config = dict(
    model='class-conditioned image flow-matching model',
    dataset='histories of elementary cellular automata, time running down',
    train_examples=295000,
    image_size=32,
    horizontal_flip=False,
    conditioning='class',
    arch='unet',
    objective='flow_matching',
    cond_dim=256,
    targets=['rule'],
    num_classes=256,
    cond_dropout=0.2,
    logit_normal_time=True,
    norm='groupnorm',
    activation='elu',
    weight_standardization=False,
    widths=[64, 128, 256, 256],
    blocks_per_level=1,
    scale_shift_norm=False,
    attention=False,
    upsampling='pixel_shuffle',
    init='trunc_normal_002',
    residual_init='none',
    optimizer='soap',
    beta2=0.99,
    lr=0.0033,
    beta1=0.95,
    shampoo_beta=0.99,
    eps=1e-08,
    precondition_frequency=50,
    max_precond_dim=1024,
    merge_dims=False,
    one_sided=True,
    adamw_lr_other_params=0.0022,
    magnitude_pruning=0.5,
    steps=7300,
    batch_size=384,
    epochs=9.5,
    lr_schedule='cosine',
    final_lr_fraction=0.1,
    warmup_steps=210,
    weight_decay=0.1,
    adamw_weight_decay_other_params=0.01,
)
Rows from block 4 of a small class-conditioned image flow-matching model, named by matrix and row number. Rows with one number belong to one channel. Each number is 128 + 24 x the weight over its row's rms, rounded and kept within 0 to 255. All counts start at 0.
Before each channel's rows are labels from the 100 images, of 14848 (inputs lightly noised), where the channel reaches its highest value: "responds to" is what is common among them. Only what is clearly more common there than usual is listed. The data: histories of elementary cellular automata, time running down.
# convs0: first 3x3 conv (model.mid.1.convs.0.weight, 256x256x3x3, each kernel summed), inputs 0-85
# convs1: second 3x3 conv (model.mid.1.convs.1.weight, 256x256x3x3, transposed, each kernel summed), outputs 0-85

responds to: dense start
convs0.44 [139 131 137 138 114 161 109 104 139 129  66 147 142 108 180 119 123 118 154 146  99 102 121  70 154 131 146 154 166 133 131 152 141 132 145 136 141 137 136  94 121 169 169 105 162 167 119 150 118 108  82  86 171 113 153 140 103  93 167 121 129 131 163 109 100 138 143 165 109 138 125 131 105 144 106  82 114 140 150 141 163 104 125 174 145 130]
convs1.44 [150 154 149 128 127 124 119 104 119 123 137 138 162 116 135 145 110 146 144 157 154 106 121 103 153 107 128  94 145 157 149 130 186 128 132 157 173 150 133 130 115 157 149 141 164 132 115 141 117 111 129 130 163 129 124 113 146 105  68 160 131 148 133 104 115 117 114 128 115 141 143 117  99 106 102 125 105 121 132  99 123 177 116 149 140 176]

responds to: 000 turns on
convs0.125 [ 96 145 139 117 127 129 146 159 113 123 173 146  96 129 151 132  97 151 113 141 108 130 109 131 180  90  75 132 140 134 148 123  93  95  37 105 112 105 124  97 131 122 114 132 161  69 150 155 133  68 180 113 118 117 113 117 127 141  63 136  88 109 156 121 135 124 120 162 143 123 147 118  91  83 137 154 115 137 154 153 108 135 164 129 168  90]
convs1.125 [138  97 143 179 146 145 122 112 133 168 133 126 164 130 150 137 118  96 118 122 183 152 168 104 132 111 151 115  89 153  94 121 138 137 120 184 142 154 122 124  97 156 144 124 134 130 157 155 110 143 100 160  97 150 191 125 114 111 138  97 128 154 134 170 123 109 111 120 123 175 142 113 142 167 135  86  93 130 143 108 122 167 119 151 108 134]

responds to: 111 turns on
convs0.17 [157 122 136 117  82 138  53 102 107 111 128 125 121 129 136 150 139 114 145 126 125 194 114 130 115 151 135 106 159 112 133 106 145 120 167 165 122 169  94 151 152 134 116 146 124 128 121  86 120 122  88 111 113 112 106 150  87  98 115 133 148 125 107 123 114 196 164 118 126 155 115 154 132  85  83 115 114 179 137 164 154 123  97 105  92 182]
convs1.17 [136 175 127 162  82 136 149 116 175 158 122 167  62 119 125 131 134 121 134 126 130 132 114 132 110  67 147 153 164 129 145 151 140 124 145 128 153  99 157 158 161 207  95 143 116 125  63 133 131 164 119  96 161 127 142 112 120 141 118 145 117  92  96 127 130 103 147 116 154  94 135 126 128 154 108 136 167 169 136 108 130 107 105 178 144 161]

responds to: 100 turns on
convs0.69 [136 133 139 153  97 109 109 137 101 146 155 127 129 169 136 143 132 135 128 146 127 134 136 122 139 119 164 138 126 197 108 112 144 121 144 124 139 224 136 192 148 134 139 108 150 131 121 131 148 148 110 142 137 114 136  44 177 145 102 170 121 143  99 125 114 156 183 163 119 142 134 111 124 141 132 126 168 148 120 112 121 171 142 109  89 131]
convs1.69 [127 187  63 117 139 116 115 106 141 153 161 151 124 140 120 109  87 127 102 116 186 116 153 140 123 131 143 135 115 141 118 148  93 148  86 107 103 147  90 133 138 167  92 157 134 138 191 158 132 133 126 140 127 110 171 121  72 131  84 116 147 164 150 136 194 127 120 145 122 146 130 130 130 117 162 156 119  91 169 129 143 137 113  87 152 110]

responds to: 100 turns on; large cells
convs0.75 [110 161 117  94 110 143 139 109 128  94  70 119 136 122 131 109 133 119 113 182 105 113 122 133 118  97 140 107 146 174 166 119 112 114  75 125 121 122 112  99 111 127 100 139 126 111 107 155 111 135 140 184  72 156 137 150 107  78  98 126 108  84 133 118 145 159 128 187 152 123 155 130  94 138 139 132 138 121  74 164 114 141 107  99 143 125]
convs1.75 [ 85 138  88 168 112 141 129 121 147 139 133  84 124 141  95 145 158 133 140 132 145 129 113 135 129 125 135 134 125 107 153 109 120 118 116 143  92 133 137 119 139 120 158 141 165 114 131 148 172 106 150 115 107 130  85 110 121 106 100 193 118  98 113 141 172 136 150 122 136 109  98 137  81 117  48 112 121 113 116 126 144 130 107  88 116 106]

responds to: 000 turns on
convs0.97 [111 171 168 160 132 111 161 176 136 144 155 140 103 170 163 133 138 128 128 192 131 163 105 154 182 109 158 131 142 155 118 141 145 161 158 138 118 113 116 126 141  96 146 117  90 101 106 133 151 111 173 147 114 118  99 102  86 140 103 110 139 110 116 140 163 126 130 111 127 133 132 113 145 129 154 135  57 130 120 114 130 113 127 157 152 134]
convs1.97 [133  98 146 141 144 136 169 124 123 136 111 153 149 107 167 129 129 129 131 111 143 152 137 138 146 160 131 101 122 121 116 108 149 125 152 149 174 145 132 143  98 205 114 128 168 114 124 139 102 150 198 182 147 135 136 109  93 162  77 131 124 162 137 117 181 137 116 136 122 115 184 105 139 135 162 142 132 119 110 132 112 143 135 121 144 143]

responds to: 100 turns on
convs0.72 [143 127 132 144 149 116 145 111  59 117 148 146 133 166 101 130 133 138 152 132 110 120 147 124 112  98 127 141 123 112 127 119 126 151 127 123 120 172 133 117 101 134 149 196 113 113 143 109 127 145 101 136 133 129 147 113 123 122 153 135 101 110 131 111 142 128 153 190 139 167 136 154 110 163 120 127 129 131 130 143 115 193 105 107 136 129]
convs1.72 [136 105 137 152 127 127 132 143 123 122 110 155 129 100 120 127 135  86 161 122 143 121 147 166 136 122 144 120 111  96 198 120 118 140 129 191 155 121 123 174 138 135 170 111 123 142 120 166 152 139 133 148 100 128 156 111 126 144  84 125 136 118 140 130 135  94 143 101 137 123 105 115 135 167  91 105 136 130 122  80 149 156 126 117 162  99]

responds to: 100 turns on; large cells
convs0.37 [117  93 154 119 109  99 102 123 101 105 110 121  83  92 127 125 133 169 136 101 167 188 113 120 119 120 113 101 116 126 115 112 143 114 118 101 110  65 111 121 100 131 148 105 121 118 158 155 136 145 124 139 141 109  69 114 135 113 122 115 103 115  95  82 176 180 137  96  72  91  85 141 174  96 153  74 143 150 119  68  98 121 120 119 146 155]
convs1.37 [135 123 107 117 147  97 114  89 141 156 154 120 159 121 118 164 130 176  95 147 123 106  96 118 155 147  93 139 159  98  94 135  96 113 140 120  90 169 133 109 135 164 125 128 117 111 146 118 131 144 154 137 151 130 166 125 129 122 145 140 112 111 138 121 133 116 158 164 122 156 106 127 124 113 170 125 102 137 148 136 109  96  97 138 166 122]

responds to: large cells
convs0.155 [173 108 167 114 142 130 119 128 148 123 106 123 146 106 112 118  98 142  95 129 137 139  98 120  88 106 205  99 142 128 138 126 111 105 147 141 138 125 108 172 126 141  97 113 130 107 133 106 110 159 137 149 109 146 125 163 168  99 137 126 143 160 105 178 137  91 135  68  98  75 155 123 150  94 118 122 150 149  96 176 159  44 108 127 154 151]
convs1.155 [137  93 116 121  91 135 120 150 173 116 108  89 133 158 113  94 142 113 144 103  99 131 128 169 118 192 132  81 185 127 151 119  77 143 147 129 116 116 125 143 185 172 115 124 104 124 160 154 100 127 144 140 106 132 123 126  84 106 102 150 118 103 143 125  99 131 124  91  88  96 125 152 104 111 123 128 101 129 122 118 147 142 108 140 126 161]

responds to: 111 turns on; large cells
convs0.210 [132  83 147 106 137  85 127 128 144 116 118 124 139 132 113 142 133 146 125 108 155 139 112 145 117 118  99 120 146 170 130 133 116 134 109 124  97 151 107 164  98 123 115 113 147 164 141 125 129 157 160 115  98 146 104 150 166 161 152 145 147  90 158 156 105 127 134  73  96  69 101 185 150 167 155 107 145 121 113 168 118 145  89 147 121 142]
convs1.210 [111 135 143 135 115 185 179 139 149 134 109  99 158 136 154 109 169 128 116 137 128 116 153 114 128 167 102 108 164 153 148 134 147 100 160 162 120 158 114 126 161 165 134 168 124 101 132 156  89 121 136 175  96 128 109 135 121 149 124 132 125 148 113 125 137 141 148 113 161 131 159 123 126 142  98 117  98 157 159 135 141 151 121 114 118 146]

responds to: 010 turns on
convs0.251 [109 111 108 116 173 103 138 105  85 137 114 122 119 126 182 141 132 118 122 176 153 121 148 131 112 146 151 132  83 101 121  94 110 136 128 136 115 110 127 155 137 153 106  91 136 170  93 131 178 156 138 145 139 143 152 120 161 162 147 103 137 113 132 101  99 143 106  90 118 143  80 120  95 151 123 135 168  76 127 158 122 136 147 109 186 121]
convs1.251 [166 104 151 122 131 107 123 105 140 117 111 152  77 148 132 137 135 128 139 154 110 166  93 130 148 164 130 126  81 120 162 137 115 144 131  99 155 106 143 128 124 157 127 139 143 113 147 149 178 122 142 193 124 167  94 147 174 119 125 130  99 166 130 107 181 152 149 118 100 150 131 118  98 123  85 122 140 144 147 109 184 151 141 111 108 122]

responds to: 101 turns on; 111 turns on; rule: rule 165
convs0.40 [150 125 118 122 120 149 121 124 160  84 125 194 155 121 115 119 156 144 148 142 100 154 131 144  73 136 142 139 110 140 119 128 154 161 166 131 116  76 160 133 126 138 168  89 151 173 118 125 154 167 137 142 187 129 167 140 101 142 165 118 133 136 154 132 143 141 142 135 120 178 125 163 169  87 128 159 155 124 127 147 132 136 111 116 130 154]
convs1.40 [123 160 123 138 106 134 110  79 167  90 126 101 126  99  86 114 113 138 120 112 121 102 102 136 129 119 114 113 153 121 136 168 129 147 128 152 157 108 134 103 121 112 106 154 116  73 118  34 134  56  95 113 174  95  98 163 115 122 101  94 110 104 126 122 131 138 150  68 128 158 169 161 106 107  93 134 167 141 118  98 143 119 107 127 125 142]

responds to: 001 turns on
convs0.35 [143 118 112 129 125 141 111 135 141 128 139 109 142 127 113 177 141 105 127 135 138 136 164 141 120 101 107 105 126  98 128 111 110 110 136 141 189 134 114 135 126 108 112  98 166  96 118 128 161 145 152 146 186 150 128 189 133 141 148 114 107 133 116 137  93 115 127  89 147 116 122 136  84 156 129 137  97 130 158  98 101 145 142 122 174 147]
convs1.35 [128 138 122 151 120 143 114 137 121 139 156 111 113 133 120 130 126 109 137 117 132 162  96 145 149  99 149 118 140 102 114 126 115 103 103 141  75 129 143 148 137 128 133 107 130 109 117  71 133  93 131 112 135 139 134 109 125 101 116 132 115 128 146 139 128 159 103  92  71 144 168 130 103 147 117 121 125 131 158 104 128 140 119 120 114 100]

responds to: 110 turns on; 011 turns on; 111 turns on; large cells
convs0.59 [143 133  86  81 123 119 110 115 101 141 101 113 107 120 122  90 124 113 119 135  89 122 146 106 129 133 169 151 122  92 121 121 136 169 133 145 141 124 139  98 131 156 113 136 121 115  96  95 137 124 119 113 145 128 136  97 162 121 121 109 156 172 105 134  99 191 200 131 156 145 114 160 119 143 120 144 121 128 115 154 157 141 149 150 184 154]
convs1.59 [107 128  86 129 108 136 112 131 142  92 106 122 111 138 152 127 149 159 138 139 132 137 139 114 126 108 145 135 146 152 150 121 116 136 120 166 172 157 134 103 142 146 131 146 145 104 117 182 137 113 118 113 145 137 133 121 122 122  98 135  94  99 120 121 151 116 102 151 101 117 172 148 122 130  98 132 116 151 134  99 169 132 160 118  99 123]

responds to: 110 turns on; 111 turns on; 011 turns on; 101 turns on
convs0.81 [114 128 101 108 142  99 115 127 121 110 104  96 167 140 128 166  80 142  95 150 175 118 134 148 153 141 117 140 107 162 142  99 111 121  99 127 112 149 138 106 146 137 144 130 119 148 111 112 156 144 122 169 111 117 144 124 137  78 127  78 104 120 100 159 174 145 181 148 139 168 111 144 182 143 124 145 165 151 143 162 155 144 123  98 123 149]
convs1.81 [198 164 115  71  95 118 172 130 158 155 144 133  93 114 177 122 154 120 102 153 127 151 154 153 113  79 139 140 142 108 100 109 161 172 130 105 147 113 127 118 107 100 139 150 158 115 165 173 108 156 134 170 117 154 168 121 141 154 102 134 112 153 104 108 113 165 135 106 167 151 177 163  82 167 158 127 130 186 123 128 151 136 120 110 158 120]

responds to: 000 turns on
convs0.179 [131 175 133 129 149 149 128 139 170 126 119 135 147 122 104 193 124 122 153 131  84 123  77 110 155 157 135 141 128 149 145 108 135 171 134 100 123 164 132 116 148 104 158  83 137 191 146 150 145 124 170 105 132 175  99 130 132 126 155  90 164 131 160 146 153 139  94 158 124 133 158  94 138 137 119 139 116 141 124 115 146 109 121 133 110  79]
convs1.179 [141 112 119 147 165 114 110  69 112 136 126 146 138 115 171 120 104 129 154 145 197 162 132 141 114 129 110 107 108 114 108 136 147 102 172 127 189 112 116 102 119 166 107 147 145 164 122 153 149 132  81 117 138 113 168 149 110 143 122 121 156 159 144 142  93 112 104 135 136 121 128  97 149 168 183 160 131 155 117 156 120  97 151 161 150 129]

responds to: 000 turns on
convs0.49 [117 143 123  93 154 134 158 190 154  91 189 122 168 157 110 134 101 157 152 135  93 142 147 144 149 141 132 129 158 133 114 137 126  92 140 119 137 109 115 103 129 129 126 166  98 150 137  95 132  88 150 133 113 142  98  99 160  90  94 126 131 135 134 157 143  90 144 131 132 144 137 139 155 159 147 106  99 106 155 113 109 140 151 176 175  79]
convs1.49 [137  97 153 196 161 125 130 128 139 114 156 191 136 116 167 143 140 112 116 154 120 138 112 134 141 109 169  98 122 110 142 124 160 141 144 139 148 169  83  87 119 177  78 154 147 168 140 122 118 158 151 196 124 150 156 125 105 134 145 137 125 133 176 157 104  76 122  97 154 134 124 170 134 130 127 116 117 134 117 122 135 122 110 158 142 172]

responds to: large cells
convs0.178 [124 153 143 114 108 127 112 116 101 108 127  98 169 155 125 131 109  94 157 100 170 179 137 129 109 160 133  85 127 123 130  78 160 121 118 135 117 128  94 187 163 147 118 157 109 172  92 161 125 129 157 108  78 170 144 124 140 149 171 102 118 136  96 104 165 161 154 101 114  87 128 120 166 159 166 120 140 122 151 118 120 138 139  98 114 172]
convs1.178 [130 106  76 155 170 171 115 121 146 112 123 135 127 182 130 119 147 149 103  94 120 134 144 124 113 178 115 126 155 136 147 143  88 147 166 167 152 133 103 108 148 122 114 131 146  99 167 114  97 159  99 103 156  81 109 121  91 146 141  84 128 114 113 132 113 104 129 120  99 125 122 127 138  92 110 176 103 149 161 108 135  81 124 149 132 181]

responds to: dense start; large cells
convs0.161 [144 125 161 135 123  91 146 128 144 149  94 121 178 129 152 111  79 108 128 106  99 155 143 138 118 136 146 128 141 116 110 121 138 145 163 106 159 155 130 113 138 175 124 117 140 107 114 155 128 125 101 146 136 118 124  53 149  96 106 156 134 131 101  66 105 111 147 137 137  95 144 121 130 131 124 102 172 162 102 115 147 141 102 166 152 188]
convs1.161 [126 133 143 147  89 152 151  88 122 117 157 134 175 127 141 109 148 125 137 139  91 139 156 148 141 134 142 115 124  97 134 141 134 117 147 134 190 145 127 141 119 153 115 158 145 113 108 114 151 122 100 134 140 153 103 128  84 123 134 166  90 160  87 103 158 122 126 108 114 107  94 146  77 148  87 128 100 136 108 120 157 132 101  99 138 136]

responds to: 100 turns on; large cells
convs0.65 [132 108 140 115 110 120 136 130 108 122 131 171 123 128 124 122  87 117 148  62 124 197 101  89 149 123 114  84 115 139 138  94  81 104 146 103  88 104 100 145 105 138 121 168 131 156 148 148 120 105 128 115 125  83  91  49 125 148 129 117 115 128 136 134 111 115 153 129 124 144  71 128 213 118 139 138 138 137  96 110 118 117 156 116  86 143]
convs1.65 [123 165 121 126 111 138 133 141 120 153 104 148 143 153 162 129 143 171 149  92 134 112 114 114 142 180 109 104 197 128 165 160 123 137 169 147  89 120 133 134 127 160 160 123 149 104 148 101  92 118 108 141 106 141 142  74  78 123 122 148 132  88 106 147 111 120 129 111 132 121 114 189  92 129 141 123 103 113 122 113 160 121 109  74 115 102]

responds to: large cells; 010 turns on
convs0.9 [198 104  89 132 128 136 162  80 112 108 110 141 131 124 102 116 155 125 142 149 145 135 116 106  76 128 163 131 128 106 154 148 153 147 146 130 150 114 132 143 129 145 137 105 132 158  98 116 121 110  78 117 134 119 167 154 123 121 158 119 110 136 132 105 142 121 133 111  90 122 115 149 127 153  66 102 173 127 118 119 139 118 119 134 140 167]
convs1.9 [150 134 155 136 122 109 126 134 143 118 117 145 140 115 132 145 129 109 162 126 140 153 117 125 174 137 164 103 114 146 150 138 150 133 129 151 177 152 140  99 173 156 160 150 141 120 102 143 176 116  96 164 117 138 101  86 105 114 122 147 120 151 116 125 150 117 154  81 121 135 143 135 122 115  76  86 101 174 117 104 154 165 108 165 144 128]

responds to: 001 turns on; 011 turns on; large cells
convs0.176 [143  85 116 113 101 148 115 142 109 132 144 122 129 103  95 111 110 100 106  46 145 113 157 112 133 110 132 140  88  80 105 126 134 141 112 118 135  82 121 186 131 125  94 135 120 130 112  72 143 146 123 118 120 135 146 120 125 161 141 145 144 146  94 124 133 152  73 112 139 100 125 116 133 130  98  82 160 107 143 114 109 133 142 145 163 148]
convs1.176 [114  81 129 149 125 155 124 110 140  92 107 152 130 194 150 118 118 148 131  96 117 136  91 153 118 157 122 104 141  82 152 103  79 151 175 153 147  80 102 147 150 144 142 127 166 114  89 145 170 158 116 129 128 150 189 117  77 131 120 114 113 120 134  84 103 133 105 140 123 115 113 131 161 144 134 134 124 107 102 112 137 138 136 113 109 135]

responds to: 101 turns on; rule: rule 165
convs0.3 [143 119 102 105  87 133 119 121 123  78 108 134 125 126 134 174 118  88  99 110 103 107 123  81 111 164 149 105 132 153  98 116 122 123 146 108 136 117 102 135 124 140 121  78 144 138 122  78 123 137 108 123 133 132 121 142 143 108  76 122 142 115 109  90 120  90 104 109 159 119 126 134 150 226  80  98 120 149 115  99 123 145 114 150 133 127]
convs1.3 [167 148 160 145 111 137 113 134 116 124 102  90  95 142 132 109 136 109 131 127 131 122 122 137 130 149 128 124 112 120 109 138  99 127 101  71  86 131 126 150 179  92 115 149 114 101 127 106 129 156 114 149 133 130 161 147 104 129 114 134 119 116 133 152 109 119 128 129 155 133 141 114 192 107 114 134 121 135 117 136 125 111 132 125 154  84]

responds to: 100 turns on; large cells; 110 turns on
convs0.187 [151 119 125 114 147 119 117  72 147 142 137 134 127  43 114 115 111  67 149 133 132 121 117  92  94 118 179 146  88 109 141 137 125 164 168 138 172 130 177 109 105 111 101 100 119 127 114 190 150 158 144 142 167 142 155 107 144 127 146 130 119 160  38 135  90 142 113 134  92 115 104 115 162 138 113 104 157 138  94 157 111 135 107 102 147 119]
convs1.187 [154 139 131 109 136 117 124 151 130 110 152 115 152 122  85 139 150 134 103 102 144 145 128 164 120 173 124 153 126 114 121 163 147 124 133 150 136 110 136  96 152 160 104 132  95 171 116 159 130 146 139  87 163 157 193 143  85 158 125 159 132 138 164 105 117 146 110 139 144 148 135 132 113 134 133 133 101  88 138 138 121 128 168 122 102 167]

responds to: 001 turns on
convs0.245 [137 110 137 149 120 140 135 110 125 173 127  99  98 108 146 166 109 163 163 112 147 134 122  91 131  95  98 148 117 138 128 117  69 140  75  96  82 132 140 169 105  86 134  85 120 144 140 112 135 136 125 124 125 138 119  94 145 209 128 130 144 125 140 152 144 141  80 146 131  92 106 110 148 171  97 114 108 116 138 120 114 131 118 115 124  74]
convs1.245 [134 102 136 146 124 148 140 114 128  75 112 190 133 176 179 149 144 109 125 116 106 160 114  74 126 103 129 151 100 121 123 110 164 138 137 113 121 143 136 115 136 189 105 133 156 152 144 178 141 128 142 136 127 163 194 122 161 102 182 132 105 162 121 100 112 123 140 150 140 160 144 104 108 155 171  95 132 147 172 131 107 115  93 142 138 162]

responds to: 001 turns on
convs0.67 [124 104 132 118 123 113 129 123  90 124  98 122 116 141 178 160 135 127 164  57 119 139 135  79 138 131  73  99 137 149 115 121  84 126 128 117 117 117 103 159 123 191 147 183 157 163 140 141 133 132 111 127 115 129 174 136 170 141 154 145 112 117 147 134 135 128 160 151 148 135 141 127 125 137 117 128 125 114 114 149 123 146 154  87 104 123]
convs1.67 [116 134 150 125  93 116 163 120 103 176  86 109 118 145 101 137 156 148 163 151 118 136 112 111 159 116  78 119 147 167 148 135 141 115 139 164 117 118 111 110 147 126 180 128 135 149 132 145 110 107 132 101  99 133 110  97 153 158 127 121 128 131 141 144  60 160 136 166 128 111 155 155 105 104 128  99 150 187  96 104 141 132  89 148 135  94]

responds to: large cells
convs0.137 [173 105 110 166 182 180 115 120  85 139 140 101 160  62 108 119 115 108 115 151 107 155 158  99 148 149 153 106  99 119 148 117 109 145 127 134 164 134 102 128  93 152 108 127 144 116 128 118 128 131 145 146 136  99 164 125 135 172 149  95 143 155 132 121 127 121 119 129 122 131 143  98 138 168 130 137 165 113 112 109 110 120 126 117 132 177]
convs1.137 [123 138 124 134 114 123 167 136 130 126 114  95 149 132 163 108 136 154 114 127 135 129 174 153 118 173 128 148 187 137 173 155  99 124 140 174 146 112 148 104 136 131 185 125  75 158 139 102 126 103 149  93 132 108  92 126 113  73 106 135 112 137 135 151 119 140 138  76  81 137 102 105 138 111  76 185 145 128 123 145 166 132 152 119 105 112]

responds to: 111 turns on
convs0.21 [166  91 133 127 133 124 103 115 143 129 105 147 136 108 123 123 126 121 122 122 119 146 142 161  81 149 168  94  98 124 127 128 155 137 142 109 148  87 117 160 173 155 153 135 141 159 138 100 119 138 109 126 163 100 130 162 132  92 183 126 138 140 132 125 140 125 144 132 124 149 120 158 104 133 102 141 184  88 162 185 144 105  99 128 155 183]
convs1.21 [158 117 108 147 111 127 138  88 163  83 146 122 120 122 136 119 126 163 173 159 127 144 131 129 123  90 121 115 108 123 125 133 113  94 121 139 164 150 143  95 163 114 129 150 139 139  69  85 146  92  94 153  97 152 123 112 140 100 127 130 101 137  99 117 121 111 177 112 139 112 132 165  93 120 111  86 129 139 134 116 141 132 124 144 122 117]

responds to: 111 turns on; 101 turns on; 011 turns on; 110 turns on
convs0.212 [173 128 136 110 125 135 137  97 145 171 138 148 109 121 144 162 144  80 120 175 146  77 132 122 145 120 113 142 116 167 120 106 144 132 115 103 140 139 156  89 103 126 141  72  83 142 119 131 129 174  83 157 140 152 131 195 138 114 138 133 121 159 141 144  95 175 117 119  96 141 133 110 108 161 135 100 136 130  81 128 106 129 146 102 130 112]
convs1.212 [120 169 115  98  77 110 106 105 117 112 146 117 128 121  73 119 132  99 129 134  87 138 110 116 161 130 145 125 147 149 142 133 160 125 108 144 144  83 132 138 149 136 185 108 117 108 140 100 153 107 142 131 145 114  97 124 114  96  94 160 147 121  93 147 140 143 174 113  95 151 117 101  96 120  87 113 107 153 113 115 177 149 136 115 117  75]

responds to: 010 turns on; large cells
convs0.247 [137 122  98 142 118 163 115  76 163 109 103 153 122 133 147 130  96 120 149 138 118 133 121 144 100 138 143 117 108 120 118 110 165 131 143 102 132 135 117 142 110 169  99 129 107 132  99 111 146 151 134 131  83 151 169 120 117  89 142  96 118 132 142  97  74 138 159 134 110 173 117 158 116  94  68 146 145 153 158 150 142 127 118 109 160 114]
convs1.247 [156 112 133 132 145 115 132  93 156 112 117 159  96 109 122 103 126 111 133 150  96 141  85 143 145 137 150 119 103 139 148 145 139 133 122 116 186 116 124 141 160 131 135 137 110  84  97 131 171 110 134 147 130 169 133 111 137 123 123 113 147 137 108 101 151 118 151 144 124 162 117 130  93 119  90 111 141 156 163  98 204 143 132 150  84 160]

responds to: 100 turns on; large cells
convs0.95 [111 124  88 129 138 101 145 165 167 126 107 191 103 171 121 103 144 169 115 160 122  95 121 108 106 146 127 116 128 158 132 126 148 120  97 110 121 121 132 109 137 157 100 156 111 162 127 148 103 144  85 194 128 113 110 105 112 140 124 104 147 120 134 145 163 113 133 123 130 139 144  98 151 161  99 110 147 177 133 105 128 143 105 151 119 109]
convs1.95 [165 162 130 118  92 131 169 128 124 123 112 134 151 114 170 100 123 140 133  71 115 147 101 140 127 141 147 115 151 154 127 162 155  98 137 128 204 109 142  95 140 125 114 145  96 125 129 150 108 152 133 140 112 123 204 141 106 109 106 126 113 168 114  61 144 110 128 164 144 119 153 152  80 133 144 121 117 159  98 126 125 163 122 141 141 128]

responds to: 111 turns on; 011 turns on; 001 turns on; sparse start
convs0.111 [147 139 140 159 103 139 104 133 128 123 138 109 132 141 139 111 115 111 132 160 127 147  99 120 132 102 139 121 124 153 109 111 156 141 130 115 138 161 144 172 163 166 144 168 165 131 100 162 125 129 126 152  50  92 139 141 130 129 129 130 114 107 106 165 187 151 171  92 112 166 133 136 155 152  92 160 152 135 127 151  99 147 104 131 121 150]
convs1.111 [153 124  95 149 114 103 114 137 142 100  88 162 126 123 123  96 143 140 108 105  84 135 123 142 131  90 186  94 156 135 145 147 140 128 137 162 123 147 166  78 131 128 134  94 145  46 126 124 117 145 128  72 132 146 141 123 105  98 141 138 126 118  92 124 145 142 162 150  95 138 131 140 107 152 114 113 103 162 146 118 158 130 123 141 101 110]

responds to: 111 turns on
convs0.207 [147 122  92 122 105 141 144  99 147 114 119 139 150 118 101 130 137 117 148  85 166  81 128 131  89 139 108 128 115 123 142 121 170 126 162 125 120 123 131 105 157 109 156 142 157 144  79 114  94 175  75 111 148 115 129 205 123 106 169 131  95 140 110 146 116 115 151 168 170 124 115 140  97 149  95 111 152 136 143 131 140 147 120 113 125 185]
convs1.207 [154 123 102 136 108 114 137 115 164 126  73 145 133 147 115 125 131 138 143 104 137  89 102 132 162 108 103 104 113  81 143 206 146 118 148 124 177 136 131  98 173 129 128 131 146  99  96 122 117 124  95 141 162 109 161 125 120 158 138 183 108 157  94 110 132 106 189 109 105 144 115 140  94 123  91 105 123 157 138 108 122 109 118 143 129 167]

responds to: large cells
convs0.88 [116 131  87 151 101 109 135 111 115 148 113 125 134 145 131 112 110 118 105  92 123 133 196 102 103 136 131 155 114  93 141 137 121 145 124 150 177 180  94 133 170 139 142 136 107  92 133 144 153 124 103 106 100 163 131 146 117 109 118 153 117 190 113 144 100  98 166 169 150 179 136 147 111 162 120 135 117 103 125 101  89 163 133 113  89 129]
convs1.88 [102 175  58 123 142  97 131 148 127  95 155  93 133 167 109 116 109 118 115 139 146 117 127 151 117 119 122 108  97 171 106 123 141 133  78 137 105 137 149 197 119  93 123 160 147 135 116 111 156 146 123 124 131 103 161 109 128 146  98 129 127 126  98 114 122 142 122 166 139 141 138 115 121 113 100 114 106 151 132 119 127 173 138 104 170 145]

responds to: 000 turns on
convs0.38 [110 141 143 131 128 114 136 127 112 168 120 116 134 180 137 147 121 121 113 135 131 128 104 135 140 136 108 125 123 153  78 123 135 120 136 141 109 110 162 107 157 123 132 134 111 203  98 134 160 130 129  94 128 160  77 136 161 164 130 151 133 143 124 158 148 152 132 181 151 129 117 160 153 186 153 138 113 126 152 109 103 151 123 155 103 159]
convs1.38 [126 130 119 174 125 141 143 135 133 126 135 168 147 137 138 119 104  93 129 147 196 123  93 149 103  94 131 110 171 133 131 140 132 122 154 125 121 156 145 111 148 196  89 124 193 135  95 169  94 170 141 149 107 118 169 129 100 152 127 142 123 151 110  78 128  78 133 142 139 104 120 128 161 187 140 119 153 170 113 128 124 135 129 169 179 118]